Weights of a small sound classifier: muon at rate 0.003.
Rows from block 7 of a small sound classifier, named by matrix and row number. Each number is 500 + 25 x the weight over its row's rms, rounded and kept within 0 to 999. All counts start at 0. Numbers have three digits each.
After each channel's rows are labels from the 100 clips, of 14848, where the channel reaches its highest value: "responds to" is what is common among them. Only what is clearly more common there than usual is listed. The data: strings of digits, spoken by a formant synthesiser in many voices. In brackets: how many of the 100, against the usual share in percent.
# conv: pointwise conv (model.blocks.7.conv.weight, 192x192x1), inputs 0-63

conv.7:525508507491520509471502493521492475490498542503471494440474496461502460468486495519493535528498483475489554452466501548529533478489501531523513577544484493491484473486492516498499496520458466
responds to: "two" (57 vs 27); last digit: two (37 vs 10.2); clipping (33 vs 8); first digit: two (26 vs 10.2)

conv.183:526486474507503502506562502498497532554502518509506498524448503471530494489506497486495530510472501479485477549502477494466518511506476499491526477484511502531513526534478479501499511542535457
responds to: reverberation (80 vs 34.6); "eight" (64 vs 26.5); last digit: two (36 vs 10.2); first digit: eight (27 vs 10.2)

conv.116:494487506487492480511497487532492501527511527502527533498490523533482510521513468493486452478472483464511511517512529513501465515528464510482497527480518483487504473498524509541508490469517512
responds to: clipping (59 vs 8); "one" (53 vs 26.1)

conv.1:528536509491469510538514500488505467486504528508500507517512531509492526519485486477529498515482494510511485462515496564491517508478486493467529469483484470520478510479546507477520509471494521
responds to: "eight" (100 vs 26.5); first digit: eight (49 vs 10.2); last digit: eight (33 vs 10.2)

conv.161:470495498534500484471478534477458492512479456454517467482471498484499534461496533448537468526516465450484479463515529510542523502496483458529520473495491494479490457499465513469485515518543518
responds to: "nine" (84 vs 26.5); voice: deep voice (56 vs 25.3); first digit: nine (28 vs 10)

conv.136:470470503523500529506512518487508500476505511486469518481459508525540508492522493499494486555491458489468501488543466513485463499508493480530474495456468536503499476523495514482492476501499489
responds to: "zero" (91 vs 26.3); last digit: zero (30 vs 10.3); clipping (29 vs 8)

conv.118:477496488502490472473480512480482533476480493568525500546507530511526501522499454510538495493469524511468532519557502521499480514479568453508475485474552484459522532497525510553500519485509508
responds to: "eight" (98 vs 26.5); first digit: eight (38 vs 10.2)

conv.11:487480458471501530493519494496495501474481499465486551468477505483509447499481474503471537482498525495555531506470486511550526514493498563548500529488485504499533470506476520489515492544474501
responds to: "zero" (70 vs 26.3); first digit: zero (31 vs 9.6)

conv.187:528508496486467486491513555511470519531481510510506483474502493486486546508527540485566504465528469511519511465491477526541475497509506502474479500516477488516501502460527539536478504521499496
responds to: "two" (85 vs 27); last digit: two (48 vs 10.2); first digit: two (43 vs 10.2); clipping (29 vs 8)

conv.126:483461498497495480476482499504495493525493481505466539486520521511492473506474511475532542503486503529536502482488504460482486468482521489516519522531524470510488556527508457521507512504478486
responds to: "one" (100 vs 26.1); last digit: one (48 vs 9.8)

conv.80:573515510501511477494549489477500491506467494511505512502472489482505471517499526473475482484475474481529492484493487473480470427516538518511573507487506486512505512470506500455479543500555450
responds to: "five" (97 vs 25.6); last digit: five (76 vs 9.6); first digit: five (38 vs 9.5)

conv.152:500461481450461494519476481520509484489513511542492495504524520554457479455523511541503515467514501480490460508485485455506487492495460501506512471526497506490552530501524487489544495513478458
responds to: "one" (100 vs 26.1); first digit: one (47 vs 9.9); last digit: one (40 vs 9.8)

conv.133:485488511543497551507469504523462518510513441516472481509473492529449454536481489553506523440523480491519535476515478490512546509496485523523495456482469498520505490467491489498541476497520515
responds to: "zero" (100 vs 26.3); first digit: zero (42 vs 9.6); last digit: zero (30 vs 10.3)

conv.74:524526512465472509504516542497504492553480507451512516519505519492480472480493492493482509491550447493522489505492475512492511514466542481444497470450512504476511497485511509488492488530496467
responds to: "two" (95 vs 27); last digit: two (61 vs 10.2); pink noise (41 vs 12.3); first digit: two (31 vs 10.2)

conv.182:490494481527508461492507522498566457482469490507469526500495529470496483499499454559497470472473454491477501504497472530489573494502490539517518550519489487521470484531525525483474513474497459
responds to: "four" (99 vs 26); last digit: four (76 vs 9.7); first digit: four (39 vs 10)

conv.55:483447504500494491502526497458457524463441484515470507492500492487480513531557499492513471493498518498490490548483435487474525544469528504493479490507494524472525476520468489490512519502474487
responds to: "four" (100 vs 26); voice: child-like voice (74 vs 25); last digit: four (67 vs 9.7); first digit: four (38 vs 10)

conv.66:518475445521491522478488516495505483530514514490520542511526517486496500480527475489490495534508510533477499469529513476493444497464455522530523489525527499480464480540488498462504504491503506
responds to: "five" (91 vs 25.6); last digit: five (74 vs 9.6); first digit: five (34 vs 9.5)

conv.22:507509487509507483512536513522463512511425543515488522511516466484490486514498492524487472461518490488437502474497538530486534514529490471501533503495541502469481524505484483495504478466481476
responds to: "four" (94 vs 26); last digit: four (51 vs 9.7); first digit: four (50 vs 10)

conv.179:491522496527474490478470493472489496495477457475563506461489504501513502484569499511509487438500520496477512481465457520556462520478528530516497522471511459477539481494528513521512478435485504
responds to: "nine" (95 vs 26.5); last digit: nine (32 vs 10); first digit: nine (30 vs 10)

conv.61:516485487456482507481516459505452554436471471492501502457542536536482517526505458522456484488498458461499490484508498478491499488490494483561478484528543510487504504503506503513527504475491498
responds to: "eight" (96 vs 26.5); first digit: eight (45 vs 10.2); white noise (36 vs 11.7); pink noise (31 vs 12.3)

conv.14:526485498526498467513477520493475531476483481501511482508508530473496525535529491563519479508457544525496526483505500578503493500529479498512552477476493481485488568481522489476483492501505469
responds to: "eight" (100 vs 26.5); first digit: eight (50 vs 10.2); number of digits: 5 (42 vs 19.6)

conv.175:515498491524467501448468516471532516532475517474507544477536501466511504499512516483503482534511502519457456523491481490482496491532517461465453533512471505464465518472526508477474453533492594
responds to: reverberation (75 vs 34.6); "seven" (56 vs 26); clipping (25 vs 8)

conv.56:488458445491495536495514517465499490520479497487487528528539470497513466489537444556482474532539544504492495526509465475500492457537476485507495515503510470475515512528496528478468537471506496
responds to: "eight" (67 vs 26.5); white noise (34 vs 11.7); first digit: eight (32 vs 10.2)

conv.28:492541484470467496516482517485520472535496460535504494519514517472520515510533481505462545477532477522489498509469500540467538502517502531493476461520536526491491504504454482512499502515539527
responds to: "five" (93 vs 25.6); last digit: five (45 vs 9.6); first digit: five (40 vs 9.5)

conv.168:507499553483542479507473507479434491479535490441449532477493513552452470482583499518500489484561505503491489484456530460512517536528477516515487520512504453504483445497509497477483512500496503
responds to: "four" (100 vs 26); last digit: four (71 vs 9.7); first digit: four (36 vs 10)

conv.107:479511477500494518481485471476517512497484533527503540502493517518518488497449461519440530442521475485481496513478513491497516501520528496464517494489479475521460462513532503476522497485484480
responds to: "six" (76 vs 26); last digit: six (38 vs 9.9); first digit: six (33 vs 9.9)

conv.127:464536504498483527507521534494518513485495509452480489470512496475488507491456480522503486478476485496492495511471543529511482468499479483529447482490531490500539475525491512493496486501491472
responds to: "six" (94 vs 26); clipping (39 vs 8); first digit: six (37 vs 9.9); white noise (30 vs 11.7)

conv.173:459512499496449480528509512495529489518479488527505503523513502488489522489463493507529500494530497525512482481498502449483516508481510503516509497549521518518446453511485527478506517491447482
responds to: "two" (100 vs 27); first digit: two (48 vs 10.2); white noise (34 vs 11.7); pink noise (31 vs 12.3)

conv.0:486510508514482517503510487496455474477489547490527481526495503501509499488482530510502487517494497480478538562494504450526478522504498546537499467497478502528537485448460513521511525473557489
responds to: "nine" (100 vs 26.5); white noise (29 vs 11.7); first digit: nine (29 vs 10)

conv.154:488516491504507507488458468489529470508453476491491508522504508463529528538520499480480486544518512497503507516515515473489483501476489504539518476503436471475512502503534490499477479527519534
responds to: "nine" (93 vs 26.5); first digit: nine (43 vs 10); last digit: nine (29 vs 10)

conv.60:485506498495468493478494502503466496466455523450485517511454452552500473487530519437482486499480522503490505507519493525491516489467497520494478493501521478487467448460492542513505487508530487
responds to: "one" (68 vs 26.1); "seven" (52 vs 26); last digit: one (44 vs 9.8); last digit: seven (38 vs 10)

conv.8:488499476475436483520499508559483472511517544560480523469512531480470508492534503533512469515486453484508478496473523552499489489520466468532489512483475505536471534482509524498504516487499542
responds to: "zero" (65 vs 26.3); last digit: zero (57 vs 10.3)

conv.112:493480457510513524474522525464510547493445486469472510483518503479485479491463463527522493524501505506478485467475497505513491505474487520487496469484494554455490511531495462487478496494472543
responds to: "nine" (76 vs 26.5); first digit: nine (32 vs 10)

conv.153:496451486496481506503491503497538524509512539515502528500491518472534505496494524468487464512476496475456491468533524488470518527507528538527532533503476527448489517501503497486490524484502495
responds to: "nine" (76 vs 26.5); voice: deep voice (62 vs 25.3); first digit: nine (34 vs 10); last digit: nine (29 vs 10)

conv.49:547473450514465491478539529457540485520501494443481520491514451499501476506462486497528460492478506487506479454525481485459501467507508462518538509547457543476497513490522541457497544486473451
responds to: "one" (77 vs 26.1); first digit: one (37 vs 9.9)

conv.139:501511507504513498512480496489503476542530481486507483482485494501500487502523497513463477532484489487467483448521495537484478517489462478483541492458546526484489498490502489507515518540455480
responds to: "six" (100 vs 26); first digit: six (40 vs 9.9); clipping (34 vs 8); white noise (33 vs 11.7)

conv.18:538479502538500480494474535524521515533479448456522512520545492535467484488537478509496478489486515504504497492499486498495503525499547518501513528516505512535487560499450476521521523492526467
responds to: "eight" (85 vs 26.5); last digit: eight (64 vs 10.2); first digit: eight (32 vs 10.2); clipping (28 vs 8)

conv.67:489475463482481490538480489512513467484534491466489502494521499525499476511520457489489516505447475466473486491524516524501472474529515476454490522488485472458503516500463458471499495442514489
responds to: last digit: five (30 vs 9.6); last digit: seven (28 vs 10)

conv.181:505484485486448488503496507512504504476525528498514521510521563474515475489509517425567438503512503449467489535518539557504489529504507528490511476508510499455495522557444484527506492499491492
responds to: clipping (30 vs 8)

conv.20:522499544490462492497516517529464510545542518510471485471509537461495542504494508484473516467512456502519477517531471474559478483508492492521509522549549527483475483474521529497492519480476491
responds to: "two" (100 vs 27); last digit: two (58 vs 10.2); first digit: two (52 vs 10.2); pink noise (34 vs 12.3)

conv.9:501504473490495495509494495531519486504499517499527502515500493534498493517461485507502490479470453493475495536463509470491530466513535491496517454510479480514525495508488499487536497493513521
responds to: "five" (100 vs 25.6); first digit: five (40 vs 9.5); last digit: five (29 vs 9.6); clipping (28 vs 8)

conv.73:534482533536478537463447508455500461537543523505482520526479497470540464465457497508516483514476483507444523474478514497489464528495481512471479483514477488538491491464495460546462536532498540
responds to: reverberation (63 vs 34.6); "eight" (60 vs 26.5); last digit: eight (49 vs 10.2)

conv.72:464503461557514486469495514528510455520558524491490463517471491450489522511488495533505477529525499512458443508487520488524522495499517489570506458519486493521500503495488475478522607493522504
responds to: "nine" (78 vs 26.5)

conv.124:487507453535492502508503479509476520462492530486507495494494490597539523473553497501472550458471475512507470513520493497495505488508504514533507453431455498524537551510519534515517515464544486
responds to: "nine" (100 vs 26.5); first digit: nine (53 vs 10); last digit: nine (26 vs 10); clipping (25 vs 8)

conv.159:458544473470516503526490483519507534469501490492497526518537506496450542550456466488535503526507513480506470461493513479523480494515485472512470492526500516510462482528517501505556529502508493
responds to: reverberation (72 vs 34.6); clipping (39 vs 8)

conv.105:500491521482526518512475465492508491503502461507496528473465484453488475506504489529474480516501529518420501488503464522488467489525529524497512527472489538488464509502445518524504494484548460
responds to: "zero" (81 vs 26.3); reverberation (65 vs 34.6); number of digits: 5 (42 vs 19.6); clipping (35 vs 8)

conv.4:538504534508542530543536468520468503513540475507483501482521502466513564478491495526488518526497543499499462519507498569497495492475497488445501475496510509479487506511498495466482490516502493
responds to: "six" (96 vs 26); last digit: six (43 vs 9.9); pink noise (41 vs 12.3); clipping (31 vs 8)

conv.58:504518467513495526483511461538471506499462543520501487541512518501488514528496474484471488507517487436506542495491550526501503513506481496559486470527498497477450502503492543517525490547496493
responds to: "zero" (78 vs 26.3); clipping (38 vs 8); first digit: zero (38 vs 9.6); last digit: zero (33 vs 10.3)

conv.191:482512438470461472545465524496484496510516533532555545497508494454475488509496516462443512524491467504515512504528521501519494532500495508530475471534483487469522484534537513504502543476465489
responds to: "eight" (93 vs 26.5); last digit: eight (93 vs 10.2); first digit: eight (32 vs 10.2); clipping (25 vs 8)

conv.78:495490509475511526498464491491507498477528489482490500527500483531470551505539519500512544488544504480490537495482507536504511454467500533484516498493465478465493483495535516514537473487554483
responds to: "three" (96 vs 26.1); first digit: three (55 vs 10.3); last digit: three (41 vs 10.3)

conv.108:481510525487489526502509500475465464514481512511513536513488488548477495494503491514490505519472540476466483491467501487507504520532487487553522511481526465464495504508502507539469514544497434
responds to: "four" (99 vs 26); last digit: four (81 vs 9.7); first digit: four (47 vs 10)

conv.151:456474537512502469504492502453479493512535483536497501480458499485461484543541518501494523545507492538522462494462468473498494471518539462482479525507513528516431444482480508493493518490472448
responds to: reverberation (87 vs 34.6); "zero" (60 vs 26.3); clipping (35 vs 8)

conv.134:506512522497458493470491456546457526518471521510477504505532461476520504548507470550499519479469475520467543507463488522518437533529527524537508517565488518503461505561495501468522498499502451
responds to: "six" (69 vs 26); first digit: six (29 vs 9.9); clipping (28 vs 8)

conv.44:475513484516497560487496444479520461512523497494476521505471489526509493487514499514485494498525502500516491510499493532483520514473469482490492486500534466493545543510499469486439524491518463
responds to: "six" (95 vs 26); clipping (34 vs 8); first digit: six (33 vs 9.9)

conv.71:511492499527508535524503477460506513461504489516528523490509526479511527478553512489506530478496492481512512489474528489536497500499480475537480491514466475516503506462465490505496510521518430
responds to: "five" (66 vs 25.6); clipping (63 vs 8); reverberation (60 vs 34.6); last digit: five (31 vs 9.6)

conv.180:514523506495502514471465517475470493505460462485501497432439506480503479467562486518510508520522506506479491470518567489524447433544488499506537456461483490507497484525450441508508505485490494
responds to: clipping (40 vs 8)

conv.166:492514516502460465510493493500490510497485486449485520530496525571514533478501471512510496463526460500490466481470484479539481518495464528520488483490471504483546524463547495529504527472529506
responds to: white noise (35 vs 11.7); last digit: eight (27 vs 10.2); clipping (25 vs 8)

conv.92:487497488525541571512500506453472531557484477430483515482503482461483532526518456528489500529474482487510494546488507558482510487500446498521491481516507485492489508523498549519498497491491538
responds to: "six" (91 vs 26); clipping (35 vs 8); first digit: six (35 vs 9.9); white noise (34 vs 11.7)

conv.164:517479498494500495495489521493513507511545509480492482478521466530517495470516461504526503482492461554501465495491473522486527477550539517502521508491465489507517504495542514551443516493499518
responds to: "nine" (76 vs 26.5); "eight" (60 vs 26.5); last digit: nine (29 vs 10); first digit: eight (28 vs 10.2)

conv.79:493464537476520491513532547504485490515521510496463463512478535489519478481503469462502525471535504464483487474474499469498476470487462565470502529520495532468494479490504518455486523463558522
responds to: "two" (100 vs 27); last digit: two (48 vs 10.2); first digit: two (47 vs 10.2); pink noise (34 vs 12.3)

conv.46:462474484516492475483483527529501471486484524521494500527506489476470509489525490508481509413455488516506521463499477500521534499464447520482499495475527544500494468522531536518443505523519443
responds to: "zero" (100 vs 26.3); first digit: zero (47 vs 9.6); last digit: zero (42 vs 10.3)

conv.3:535479529476502441505445479522479471485449490474474497504483541453495506462478525483468505489471467529498523505532526492471455467501496503477520467541503502508514536532499498501513516474454545
responds to: "two" (100 vs 27); first digit: two (45 vs 10.2); pink noise (39 vs 12.3); white noise (36 vs 11.7)

conv.135:458490528542478500513505492510471460480461498504488483460500507541500512473513495467481523507490505507509529501452537449475497540499484459477516487475528494498508490480583548503500513492510488
responds to: "nine" (79 vs 26.5); first digit: nine (34 vs 10)

conv.84:468498483503491458460541480485551482515495512439503512491548483478484521517480511482504483478508496521505511562446453493469528485533511475540502509486509489467486467518467491482493488475478527
responds to: reverberation (84 vs 34.6); "five" (75 vs 25.6); number of digits: 5 (42 vs 19.6); clipping (40 vs 8)

conv.110:532525539440495523521533509468519498531498509451555529513540499483455497495502504550526550503518484517503461480523469517476493483501442487540478520459508506511488536468492508449533501474529503
responds to: "three" (86 vs 26.1); last digit: three (71 vs 10.3); first digit: three (34 vs 10.3)

conv.97:520482492489500520558492488484507508509481505506510441506464529465567490472503553517521516449494509495563463490478476497504522557505511494487445562493484490444472480479478451540523543482529523
responds to: "four" (100 vs 26); first digit: four (47 vs 10); last digit: four (39 vs 9.7)

conv.165:474523453467483504531501493494518498480502499521559469466500479464496509500514493498508533517497511519529446557454527516474481493483481511496514461514472485507455469493529515499469524494471494
responds to: reverberation (80 vs 34.6); clipping (29 vs 8)

conv.91:483573498474495514507505516527513496481544468480500506487488472497513520456514474485515485478527497576527484494511487479470473519487525506490509472530502486494463500503486486491543535514559502
responds to: "five" (88 vs 25.6); first digit: five (32 vs 9.5); last digit: five (29 vs 9.6)

conv.113:503474495467471459526496519477493471512478484504531548474503466489498513489497515493488470495546486513526490516535484487536515538490516452503487520540476503472452514470513516488515485465577508
responds to: "six" (100 vs 26); last digit: six (43 vs 9.9); first digit: six (38 vs 9.9); clipping (37 vs 8)

conv.96:497464472502522558498490492470493458441476506488483523483499467463463494497533504506497502458515495456478502485472511502456481512474568513531467490500471479536530480508517515487535484514444501
responds to: voice: deep voice (51 vs 25.3); last digit: seven (37 vs 10); first digit: three (27 vs 10.3)

conv.27:476473514487471546509505485501502522510457463497530481511469505503494470516492563537541461495496485498497535516494521496513546478513519545532497446510488506492470561479485489519472536492545455
responds to: "nine" (68 vs 26.5); clipping (37 vs 8)

conv.94:443528493526488503477485515490567483473478461510491459508498528495497513483546450486500491517506502535505522491490490517448443504479554512486495501479456430458480510485494531523493485505511474
responds to: "nine" (88 vs 26.5); white noise (42 vs 11.7); first digit: nine (38 vs 10)

conv.104:499550489478498497461531515529482476474485504512520503468499513544468511493510512522514533505458470474499500575514522475504480484466533513495506509468530489534506463493539545475459502468499452
responds to: "nine" (100 vs 26.5); first digit: nine (47 vs 10); last digit: nine (31 vs 10); clipping (28 vs 8)

conv.70:484535472438473507501495515443469522468515483521478491482487476537476501506502506494514519537481473460498554471511547497474551491534498538522543511543510501495477469448546485521487505532473540
responds to: "zero" (100 vs 26.3); last digit: zero (59 vs 10.3); first digit: zero (39 vs 9.6)

conv.24:511499517536539502482553514468524498485493537485513468480505502517493547538522442465498528483485502502488498507485493498490527523476565495497473498491528499509514490512516515472505490481489507
responds to: "seven" (100 vs 26); first digit: seven (51 vs 10.4); number of digits: 5 (44 vs 19.6)

conv.123:514480495499538502487503498512494480501494511497526483508510512514497526511474511524438476512547536549459476512506502524490513462519482506464490507457555470540517469498566480476470502513526490
responds to: "five" (100 vs 25.6); number of digits: 5 (47 vs 19.6); first digit: five (42 vs 9.5)

conv.100:515487485503520530547465516481525520504543490493513517473480543482497535461520473500526466509459497506521453466445503474480502493508488481491495543517517480501468497450514503482508505511470500
responds to: "zero" (55 vs 26.3); number of digits: 5 (46 vs 19.6); clipping (31 vs 8)

conv.37:508493515543517534466506508450455505488458467473530531496508472503516477512504553476509491480520494503473470536507482486508489453521527490488478529497512510501505480523558469514495477490458510
responds to: "one" (83 vs 26.1); last digit: one (32 vs 9.8); first digit: one (27 vs 9.9)

conv.51:483488529472449503516495481481504469459541465459468463495497553500496481460483507485495492519468499488508491532541485506510529503474485488533473512554545520524491489514551530480493578519500526
responds to: "two" (99 vs 27); last digit: two (57 vs 10.2); first digit: two (44 vs 10.2); pink noise (38 vs 12.3)

conv.156:493545488472472481487474469478528498511475527504526513519451468519488496505482519484450464489537512486489488532495504507494493493485476477483508448502566507451531460512499485510512481518518455
responds to: "five" (94 vs 25.6); first digit: five (48 vs 9.5); number of digits: 5 (44 vs 19.6)

conv.41:525528512548515560524491541509510503483475488507534514502479503507509470497470531509487501466537466484500480537504519511478488471509515507519456512507466503524491469500484505501503478518510514
responds to: "one" (57 vs 26.1); clipping (36 vs 8); first digit: one (30 vs 9.9)

conv.64:487491524483519560488488501504518508533508538492490527491535500508501506528496478473507468477539526458508500549475479497518478477459503479475514490517558502482523493483476510490493466479486497
responds to: "three" (63 vs 26.1); last digit: three (46 vs 10.3)

conv.85:479474485576539471501503494460487514520531537498526493558496541514493500482506484494501485479462471491480504495490513524528562478509509554497486531507475463547512508543498498534529515528514487
responds to: "zero" (89 vs 26.3); first digit: zero (41 vs 9.6)

conv.169:482551472486502474490518503463457494461545531506458473482518520487489534450510487511508519483525511529515487506530492492546482498478515502459471489494510466511452476496511493460524505478472480
responds to: "six" (100 vs 26); clipping (37 vs 8); rumble (36 vs 12.6); first digit: six (35 vs 9.9)

conv.98:503501512530528521508489526532460508504486538497521546498492579471464536476544494491495496495507500444498515530562498515493508515517440501505496458515476471511490526485485510505478500494513508
responds to: "two" (70 vs 27); last digit: two (29 vs 10.2); first digit: two (28 vs 10.2)

conv.158:553474514498484497527509538497504479503514520529458515529473514487547479523484510517505485548483503482461454544501493512475461448497498488484477536537501544437516490460490522525498483482507547
responds to: "seven" (96 vs 26); voice: child-like voice (55 vs 25); first digit: seven (45 vs 10.4); last digit: seven (44 vs 10)

conv.148:478535516492446504488533506536476454525499449528509494537457497476507524504472507527476520498475563504523501439485456531494482490490518468515493483499484484495487438508480484462460498547525504
responds to: "four" (71 vs 26); "five" (53 vs 25.6); number of digits: 5 (45 vs 19.6); clipping (42 vs 8)

conv.189:556501518542524462477492511447521516524472520489559549496532491476506481518473530476475501485487486478454492508479427501496506517520514531510485488476513516457501516468571487459475505514488476
responds to: reverberation (73 vs 34.6); "zero" (72 vs 26.3); number of digits: 5 (42 vs 19.6); last digit: zero (30 vs 10.3)

conv.176:521518490554508521505514497479489497507485487493485462484524480482532514500494496478548529534533497448503565501465479512479496472509486504520527506518471471516513531487505488546521513489506490
responds to: "eight" (65 vs 26.5); last digit: eight (44 vs 10.2); last digit: three (35 vs 10.3); white noise (33 vs 11.7)

conv.86:478477524469493514437536574498494490564537475515524509493481529507491525476471490465482526472569499487496508523539528477517500502505515490485467501527508559503477504541528504485556505509540491
responds to: "two" (100 vs 27); last digit: two (46 vs 10.2); first digit: two (45 vs 10.2); pink noise (37 vs 12.3)

conv.6:522480492519509505501481534495466534500510510484489514485464582509495556465503522510475512496502508520476494486477532500529529494485476479530522493481498499485517492474542520514493497489470496
responds to: reverberation (76 vs 34.6); "zero" (59 vs 26.3); number of digits: 5 (40 vs 19.6); clipping (29 vs 8)

conv.163:458479438560463501501484544457496525496535476498476504497502558474488480513528472516466479515526531515482515495552486541441489499524568480532533497459478493504488504512496500494521501509485518
responds to: "four" (95 vs 26); last digit: four (88 vs 9.7); voice: child-like voice (54 vs 25); first digit: four (27 vs 10)

conv.81:505508489484503525503508484488464466526475505481501544482520473472462489513453495475485511506517566451490507499517524500542480468506486457535540443481494519511528529488532482519532455539499513
responds to: "four" (76 vs 26); clipping (54 vs 8); last digit: four (41 vs 9.7); first digit: four (29 vs 10)

conv.50:511486492462489536473489527493502498522478487456529477510511516508512515518483505486518464527502474482476513502447495514497473505485460501513513499469513502539529534465471568463481504446486482
responds to: "zero" (100 vs 26.3); first digit: zero (39 vs 9.6)

conv.150:478506492472482573463477480501535497515493477529507482480490513482458474494465467516504560513463556528486559518499509558507537490510473510478495494515518477510517526507489530466486506489449504
responds to: "four" (61 vs 26); last digit: four (50 vs 9.7)

conv.157:512482530507473544491501516530513513501508538459520515511472456453499480476486508493493520449490492479505491538488497514504474519512482461501452517544514515456496464521463543510513500480504458
responds to: "five" (98 vs 25.6); last digit: five (50 vs 9.6); first digit: five (41 vs 9.5); clipping (36 vs 8)

conv.69:470482488473485507471512489479526492522490494462514534478532492507530502488476505455510500494499524533468560474486494528483501498530549520528453520476475473488492508486469532549479502446495491
responds to: "nine" (58 vs 26.5); "seven" (56 vs 26); last digit: seven (43 vs 10); last digit: nine (40 vs 10)

conv.122:507481498501510493469507515500496514483463508468479532513533496499465537503501483475516509529544455494487514486483492495430529512525470525487492505526449527535479490475490503500520481490491518
responds to: "three" (99 vs 26.1); last digit: three (67 vs 10.3); first digit: three (50 vs 10.3)

conv.99:464505510512521532493500478488490507467504497497517581457510524502476473505492504489535547500488489533526463476435491446511511481536481474511471465461495458508504487481488480489469475506491464
responds to: "four" (57 vs 26); "five" (54 vs 25.6); last digit: four (40 vs 9.7); last digit: five (31 vs 9.6)

conv.130:504513493485517530522470482523482535506542550495496449443509511460507530495480460493460469462503535485474548495463466465502539523467516499504522505509483520473484509438490485501509462505487544
responds to: "zero" (100 vs 26.3); voice: high voice (55 vs 25.6); last digit: zero (46 vs 10.3); first digit: zero (41 vs 9.6)

conv.190:518529457569492464512471488509545499553508470530492535520493487519559513473490488456517504485495480502534485476474496501477503476483483489464484523498474443519504536494481505522554504504522467
responds to: "eight" (54 vs 26.5); last digit: eight (47 vs 10.2); clipping (27 vs 8)

conv.106:487519557513512496483486462520482511506515594471474517537491554496478520527511492485556477463504502509502488515490539486481490520478464519486492518463516502499461471465498487495485477444523534
responds to: "five" (100 vs 25.6); first digit: five (52 vs 9.5); clipping (41 vs 8); last digit: five (39 vs 9.6)

conv.54:507486479528491479531486542470475490503480455546520480539471484504534502485553454535535518452472515557528511510518512466492514475473492477485494501490540484532496435508493497527479536513465506
responds to: "zero" (57 vs 26.3)

conv.142:421477518508520519518474508514502501477514494511533497480531504486487537540478523462510548573515512512493476469463470467522519470473475502473471534495463554493462509487491491491469495466501506
responds to: reverberation (64 vs 34.6); clipping (42 vs 8)

conv.10:530482481492524476519510447491513493495536481514470496465492512465523473489608477515470494519484461470461519501495504511465467459554508463471523482489453500528510485494556540481481466527476494
responds to: "nine" (100 vs 26.5); first digit: nine (59 vs 10); last digit: nine (30 vs 10); clipping (29 vs 8)

conv.19:475528514514523481485477500514511463456467509540483484463508474484466466541462557497531471468505463535532502461520514491518491480529505494522465509515509486529501473477508513510471518471522541
responds to: "four" (73 vs 26); last digit: four (41 vs 9.7); first digit: four (40 vs 10); clipping (36 vs 8)

conv.143:471476514494556489507489461477488471553545518510500468475463473476503519488504495546502472495449497529529528487493488543509488497465459511499507504491512487537506497523518483485456485524471489
responds to: "six" (76 vs 26); clipping (39 vs 8); last digit: six (32 vs 9.9); first digit: six (28 vs 9.9)

conv.155:465510486535502480461467511498503499480495491487489544515490513506519508484546471502546484508515505508476521436467517514525539551500487478497503504573471493473495508462502523488471492497574536
responds to: "six" (99 vs 26); last digit: six (38 vs 9.9); clipping (35 vs 8); pink noise (33 vs 12.3)

conv.39:481494508476486499520478496500521514477477449492469502470490442480502476512485509486551494505523538521491508445487531532512499535513549485479452529445504489485494524531482513491518492489474521
responds to: "four" (100 vs 26); last digit: four (85 vs 9.7); first digit: four (33 vs 10)

conv.75:503511509509489552485499505535490508461536515477455516529531490506490487513506476478504495494542469507512531497492501496502514514511512487513488501523475486562525565477485505533473466475549544
responds to: "zero" (80 vs 26.3); first digit: zero (28 vs 9.6)

conv.119:498497517452504487503512482540522494513479471505516511473509497515486510510537417493485514502514525439554500526501490526564498515512481453518547499498466517492504508525474511510502528521495514
responds to: "four" (76 vs 26); clipping (46 vs 8); number of digits: 5 (42 vs 19.6); first digit: four (33 vs 10)

conv.30:454487489498487454509485501453489497484467493480505502502466565478453463533468504499540491503497495547493522480498512498442507493526512499529534512504517503503476507502495473453496502532463469
responds to: "eight" (55 vs 26.5); clipping (36 vs 8); last digit: seven (28 vs 10)

conv.115:589506518522524503505514512541494523529494494487531504550522479450526518492504471485479473560501461524439558490491463504522485499515496513530518498472517508484565515542490494505509524551495553
responds to: "six" (78 vs 26); number of digits: 5 (45 vs 19.6); first digit: six (31 vs 9.9); pink noise (29 vs 12.3)

conv.149:443527503484498465539495495495470487521508514482584521445479493505524475457518492512449468470520496459476484550505519530474475495521489503509475516527519488505481486490474534491523514465477448
responds to: "six" (100 vs 26); last digit: six (43 vs 9.9); rumble (40 vs 12.6); first digit: six (36 vs 9.9)

conv.21:489486530439459490483477523492496532505510466483468468486448478504470547493480486466474478519484485479502504489506495465525459491506501501508519463497518545508525505572494465488510477485511500
responds to: "eight" (58 vs 26.5); number of digits: 5 (47 vs 19.6); first digit: eight (41 vs 10.2); clipping (28 vs 8)

conv.15:473493477451476494512500558503522546486457502500513493476546523488449527480495538508482533505586499530518513486470512494493517511519500502459478466482466542478468463512512511517493503482463481
responds to: "eight" (93 vs 26.5); last digit: eight (58 vs 10.2); white noise (37 vs 11.7); first digit: eight (34 vs 10.2)

conv.32:477489499484527515503558448486529514495545475477533502471524489509553503509532524480528475451489522508536457543490496508533456499509494478522504508506492491488485501504479508463502432513502461
responds to: clipping (83 vs 8); "five" (72 vs 25.6); first digit: five (39 vs 9.5); last digit: five (38 vs 9.6)

conv.188:484477496512490523498509509486470486473539506493497517462498465524517495533547520487460480541535482465529466548483479500528500497533506524464513472469495512444488494538474480473510483465478522
responds to: "four" (100 vs 26); last digit: four (71 vs 9.7); voice: child-like voice (58 vs 25); first digit: four (35 vs 10)

conv.184:493508489501501483517488493489500521486484519504528496468490504510517503469522464449512512526511518516513482487476526509454504521480529503472512452526522507483512477489496522572456526471480479
responds to: reverberation (87 vs 34.6); clipping (26 vs 8)

conv.57:510510510475478540520476472463443480511467481493463499461460520490483510502487481521475532483491541476464413485509484499497479504512550488516463500472488498500527492460463510555515521511532501
responds to: clipping (28 vs 8); last digit: four (28 vs 9.7); last digit: seven (28 vs 10)

conv.43:494535483473528507490504489530463486435446516539486468531501526531497487475524468515487481501505508519468458505486501477518517485527527468465477492493498475524522515466516475514497472504510488
responds to: "zero" (100 vs 26.3); last digit: zero (47 vs 10.3); first digit: zero (34 vs 9.6)